{"horizontal_flip": false, "mlp_ratio": 4, "fused_qkv": true, "positions": "sincos", "muon_scale": "match_rms_adamw", "momentum": 0.95, "steps": 11600, "batch_size": 384, "adamw_weight_decay_other_params": 0.01}
Rows from block 3 of a small model that predicts nearness at each pixel, named by matrix and row number. Rows with one number within an expert belong to one neuron, the router's apart. Each number is 50 + 10 x the weight over its row's rms, rounded and kept within 0 to 99. All counts start at 0. After the name is the row's rms in percent of the matrix's.
Before each expert's rows are labels from the 100 images, of 14848, where the router gives the expert most weight on average: "top examples" is what is common among them. Only what is clearly more common there than usual is listed. The data: rendered solids tumbling over patterned floors.
# router: router (model.blocks.3.mlp.router.weight, 16x192, trained with AdamW), inputs 96-191
# gate: expert gate (model.blocks.3.mlp.gate, 16x96x192), inputs 96-191
# up: expert up (model.blocks.3.mlp.up, 16x96x192), inputs 96-191
# down: expert down (model.blocks.3.mlp.down, 16x192x96, transposed), outputs 96-191

# expert 3
top examples: count: one
router.3 083:33 60 56 44 59 35 61 43 47 31 49 54 60 67 62 49 69 48 40 46 51 53 52 50 69 55 45 56 62 46 69 40 39 39 44 39 63 47 34 43 48 38 42 46 51 47 67 38 63 39 67 30 52 45 60 71 50 53 53 61 55 59 50 45 49 57 40 30 59 40 54 61 35 56 47 48 40 47 65 58 60 41 65 40 66 48 55 67 34 68 53 40 38 75 51 59
gate.0 097:56 49 62 52 41 60 40 55 33 47 57 45 58 48 52 49 51 68 61 46 54 61 74 53 64 57 78 44 70 61 59 46 50 60 45 52 41 51 57 63 52 49 45 46 50 24 41 67 55 51 55 56 46 46 35 40 44 54 56 68 36 45 46 73 64 52 32 46 45 29 44 45 56 51 62 48 61 55 35 40 59 53 51 58 47 46 39 50 48 32 41 43 71 58 61 52
up.0 099:62 53 39 54 63 60 45 56 39 32 47 45 51 48 59 57 71 47 43 39 57 62 58 43 44 40 48 26 52 29 49 51 60 56 43 78 50 69 36 61 48 46 64 48 46 51 46 57 57 53 42 52 51 43 67 49 49 54 64 50 63 63 59 33 51 51 41 45 50 47 55 52 41 53 47 56 48 48 42 38 53 71 51 40 31 59 31 53 49 51 54 45 50 40 45 51
down.0 095:61 53 65 39 59 49 35 46 43 39 47 42 49 36 66 54 56 46 48 52 45 52 48 48 33 45 52 46 38 56 45 58 47 48 46 32 41 52 52 62 35 67 49 61 53 49 51 39 47 38 38 47 36 43 41 45 45 48 35 63 39 52 58 55 63 50 50 53 59 49 58 37 44 38 52 50 61 61 56 67 46 66 33 49 42 49 66 63 33 55 59 50 52 41 63 45
gate.1 110:61 64 43 69 43 36 46 49 58 63 46 57 25 47 53 43 63 47 64 65 69 57 42 52 49 65 61 53 50 52 60 65 60 53 56 39 47 62 50 54 41 50 59 29 58 46 29 53 46 63 72 50 29 53 41 49 52 53 43 58 46 45 52 57 39 53 46 63 62 50 69 43 58 56 47 50 28 56 35 73 46 61 38 39 52 41 36 61 58 40 39 48 54 34 47 34
up.1 100:64 49 51 38 60 53 40 45 50 54 40 43 38 51 42 60 48 51 51 29 64 59 35 41 54 38 52 47 55 57 51 49 63 54 40 62 59 55 55 42 50 46 51 36 50 41 33 40 45 50 51 61 48 51 21 38 74 47 57 62 50 60 54 57 36 51 55 55 52 43 61 49 39 50 60 58 35 45 57 51 41 63 49 31 44 35 48 68 40 57 48 40 57 50 40 37
down.1 098:27 48 36 61 62 24 47 48 48 55 38 66 50 37 53 41 52 38 56 44 48 54 58 49 48 54 46 49 44 46 35 40 40 42 62 47 50 39 70 41 33 46 47 74 60 49 68 49 73 70 45 61 72 74 49 48 53 69 66 64 55 56 35 43 59 38 53 36 55 48 43 50 54 40 52 52 32 44 38 64 46 61 50 53 37 47 50 47 49 56 54 52 63 59 54 53

# expert 7
top examples: count: four; green object; brown object; teal object
router.7 119:62 52 53 56 42 44 54 45 53 66 52 55 42 51 55 45 64 65 53 44 42 45 46 55 51 32 58 30 54 78 45 68 55 59 43 51 44 48 56 63 66 35 72 45 58 53 37 49 67 48 46 48 48 48 46 42 61 37 53 48 51 51 50 51 49 30 56 50 56 69 37 55 46 43 53 55 37 54 50 58 41 39 41 60 38 39 50 41 40 45 55 53 55 45 49 47
gate.0 093:61 46 53 47 36 65 52 41 38 64 54 50 47 43 31 61 56 55 53 49 63 33 54 55 56 51 44 55 40 61 62 67 50 57 46 66 48 49 40 63 60 41 73 62 53 53 46 67 60 58 59 57 40 45 69 49 65 51 52 54 44 72 37 50 57 48 50 48 43 56 44 39 45 57 38 39 39 61 47 45 56 47 44 40 63 63 42 56 46 56 45 46 50 56 47 47
up.0 095:42 70 53 41 66 39 38 55 71 45 34 31 48 47 61 43 40 39 51 45 50 57 27 49 54 43 39 53 54 67 52 51 48 49 64 35 63 45 54 52 55 44 45 51 48 46 64 29 45 44 37 52 50 44 50 55 32 48 60 63 51 48 43 51 60 54 65 37 59 48 39 73 47 45 56 49 44 48 56 49 55 58 63 58 46 51 40 47 57 43 61 71 33 50 64 58
down.0 092:47 39 65 63 48 61 53 50 32 51 44 43 62 50 48 34 54 66 44 48 56 48 45 49 49 52 40 44 61 49 41 30 62 50 54 50 39 56 49 51 31 58 66 51 56 64 43 55 41 62 42 43 42 53 51 45 54 42 40 55 50 45 41 51 46 50 33 37 53 32 55 31 67 52 51 63 43 40 52 51 39 54 52 39 47 75 56 42 79 43 58 43 51 59 60 39
gate.1 097:27 45 45 61 33 61 45 56 54 51 31 62 43 56 42 38 40 61 53 69 33 34 46 30 55 54 51 68 53 44 57 53 35 53 28 53 35 52 42 55 50 55 39 69 62 45 57 54 36 50 42 52 57 77 53 51 61 41 70 33 55 56 50 44 35 47 42 58 42 45 53 20 43 42 40 52 52 61 59 52 58 50 40 49 56 33 38 52 56 59 55 52 70 51 42 64
up.1 096:35 38 41 58 25 52 47 68 47 50 45 48 45 48 40 34 48 63 52 57 36 44 55 45 57 52 53 58 43 37 39 37 47 63 23 60 45 48 44 38 63 62 40 53 69 48 46 58 46 40 38 57 52 45 57 55 50 44 65 45 49 61 47 44 53 48 37 64 44 50 37 25 34 44 41 50 42 62 63 67 54 56 50 60 59 42 45 53 52 52 52 50 30 54 46 52
down.1 094:60 51 52 29 55 51 51 46 52 50 56 70 36 43 56 55 40 42 58 67 37 41 47 51 41 41 61 61 50 52 38 42 41 46 50 50 74 64 33 47 61 43 56 55 46 54 64 54 49 44 62 64 34 40 39 51 36 55 33 34 63 52 53 41 38 47 59 48 61 46 60 67 64 48 53 45 42 46 50 41 50 47 47 59 60 33 55 63 52 48 38 29 61 51 37 54

# expert 5
top examples: count: one
router.5 078:36 51 53 43 67 46 60 48 50 50 35 55 51 50 67 46 58 46 48 46 42 59 60 52 68 65 41 53 53 48 65 41 38 31 50 32 57 53 39 46 45 36 31 44 49 40 65 37 68 37 62 40 48 40 54 72 56 50 53 58 63 65 50 49 46 55 47 49 66 42 55 50 42 65 50 38 39 52 59 57 56 41 49 39 63 32 61 46 51 67 66 45 37 58 55 56
gate.7 092:51 52 42 38 50 43 29 44 62 46 49 57 43 62 46 48 64 38 57 56 70 43 40 40 51 35 41 36 43 64 34 55 65 65 54 59 63 44 66 33 52 43 59 62 66 59 33 48 65 73 49 57 55 47 48 39 53 60 49 59 54 75 48 73 53 46 37 45 61 51 46 45 56 40 40 54 41 54 50 68 41 55 54 57 47 39 44 45 46 33 52 60 39 38 53 56
up.7 096:60 53 37 44 40 45 40 60 45 42 63 67 51 58 58 34 54 44 55 41 50 38 54 57 55 64 46 61 36 74 50 36 45 48 45 40 50 56 60 52 48 45 49 58 53 53 35 73 48 39 60 54 32 31 37 43 39 46 55 41 45 63 41 48 53 46 43 83 47 69 52 59 63 62 41 58 40 41 37 43 53 32 31 48 46 46 47 38 65 46 46 38 56 69 26 40
down.7 100:56 40 47 52 42 56 49 47 48 52 56 49 48 47 56 49 46 35 45 52 51 48 66 59 35 46 56 56 52 66 50 60 46 42 54 43 52 43 54 52 56 57 62 64 62 58 28 63 40 48 25 43 48 40 50 42 37 54 55 55 25 54 48 47 47 66 62 26 47 48 42 59 58 50 59 47 48 44 59 32 56 49 48 58 44 66 34 59 38 42 46 57 54 57 54 54
gate.8 092:59 48 43 57 44 61 62 49 47 49 47 44 50 72 37 60 47 49 46 69 49 49 41 39 47 41 47 49 63 48 43 68 51 51 65 51 36 46 64 49 31 67 50 55 46 57 56 63 55 51 52 64 52 37 56 45 30 43 29 55 46 47 47 64 32 61 61 52 50 53 59 30 43 51 54 47 61 31 48 58 48 32 62 41 56 49 46 39 46 57 39 33 54 62 43 42
up.8 082:57 63 52 49 62 51 52 50 37 54 56 58 53 38 54 46 28 44 50 67 75 55 48 67 41 47 58 68 54 59 44 26 57 63 44 51 52 49 50 45 51 50 73 51 48 41 36 47 39 50 53 42 60 50 49 38 63 54 57 55 41 48 51 36 48 28 37 65 51 45 50 61 46 54 32 54 46 57 54 46 57 55 26 32 48 60 57 54 41 49 44 47 62 63 59 43
down.8 092:50 59 46 32 40 42 55 55 55 37 39 42 50 52 54 42 57 60 42 62 44 60 47 43 59 52 40 53 65 45 49 43 42 69 54 30 57 26 59 46 39 44 47 63 52 58 58 55 41 47 46 51 38 56 55 55 57 60 46 38 63 46 49 63 53 40 41 58 51 45 48 38 71 47 22 50 69 66 55 57 55 59 67 17 32 71 45 54 40 59 53 51 50 61 44 46

# expert 2
top examples: count: one; light from behind the camera
router.2 081:28 51 51 34 60 48 56 42 51 30 45 58 59 58 69 47 59 46 51 50 56 68 56 44 68 59 31 57 51 37 67 39 43 41 68 36 62 40 42 42 56 40 49 43 49 40 66 40 59 40 66 44 49 40 58 63 50 53 56 50 47 56 48 59 41 66 44 29 55 43 48 50 57 60 46 51 30 40 63 54 64 53 54 36 68 48 72 62 44 66 54 38 51 60 50 68
gate.0 087:61 44 59 44 54 69 60 55 46 38 67 47 48 52 44 51 50 58 51 27 38 52 68 52 56 46 40 58 42 60 41 76 50 42 45 54 43 36 51 42 57 58 41 38 42 54 35 75 45 60 44 47 66 40 60 47 47 69 41 56 47 52 47 44 50 57 44 44 47 32 57 32 54 39 39 46 46 48 34 58 48 75 38 61 54 48 55 52 48 44 48 72 71 37 40 58
up.0 095:63 49 56 60 55 36 40 55 56 50 64 45 37 46 44 52 55 66 36 34 37 51 50 47 48 54 51 49 50 64 58 40 42 52 66 44 67 66 59 61 41 54 57 39 84 48 42 40 57 47 55 50 42 41 67 74 51 65 50 55 41 52 53 33 60 48 36 49 60 43 34 66 44 40 50 47 61 37 47 49 52 53 52 39 54 51 44 60 47 45 41 45 46 38 51 45
down.0 098:62 47 39 67 53 42 57 44 60 52 40 53 52 54 39 61 47 48 69 47 37 63 38 50 42 38 56 48 35 48 43 58 56 54 52 59 61 40 49 58 54 40 60 63 45 56 69 29 48 35 46 41 44 60 51 52 68 57 53 50 55 50 38 58 53 64 43 48 56 63 58 34 39 35 49 32 55 35 55 62 52 72 37 69 38 57 47 51 46 49 57 54 53 42 39 39
gate.1 079:41 46 41 68 42 50 46 31 67 56 50 44 58 45 48 40 47 25 32 44 45 26 56 55 46 37 62 58 38 48 60 56 55 47 50 59 53 61 61 37 39 45 54 48 53 56 63 62 44 62 44 47 56 46 49 54 55 45 79 47 49 41 45 54 50 45 46 56 45 52 57 47 44 55 50 44 49 60 42 37 54 44 70 43 42 41 52 60 47 36 42 46 41 56 59 62
up.1 089:60 50 61 51 43 43 40 47 56 56 50 56 51 55 53 40 70 53 51 55 47 59 41 51 46 57 38 69 43 57 56 36 40 26 52 71 32 50 54 46 58 56 48 40 42 51 36 42 63 50 61 52 50 42 45 37 48 52 47 74 61 45 52 30 54 45 49 54 53 42 79 55 58 64 50 65 61 38 63 41 56 33 57 46 37 56 60 42 65 46 67 69 47 46 43 44
down.1 088:50 51 46 52 47 44 56 37 48 41 51 55 31 49 43 44 42 54 67 47 54 78 56 40 38 64 54 54 42 34 60 44 48 45 39 65 40 57 76 54 54 61 51 57 44 52 69 43 57 45 63 60 34 45 53 77 46 26 63 62 41 51 50 31 34 66 70 56 56 51 36 57 55 60 52 47 48 40 41 37 42 49 48 44 54 29 66 55 55 55 57 48 29 46 34 46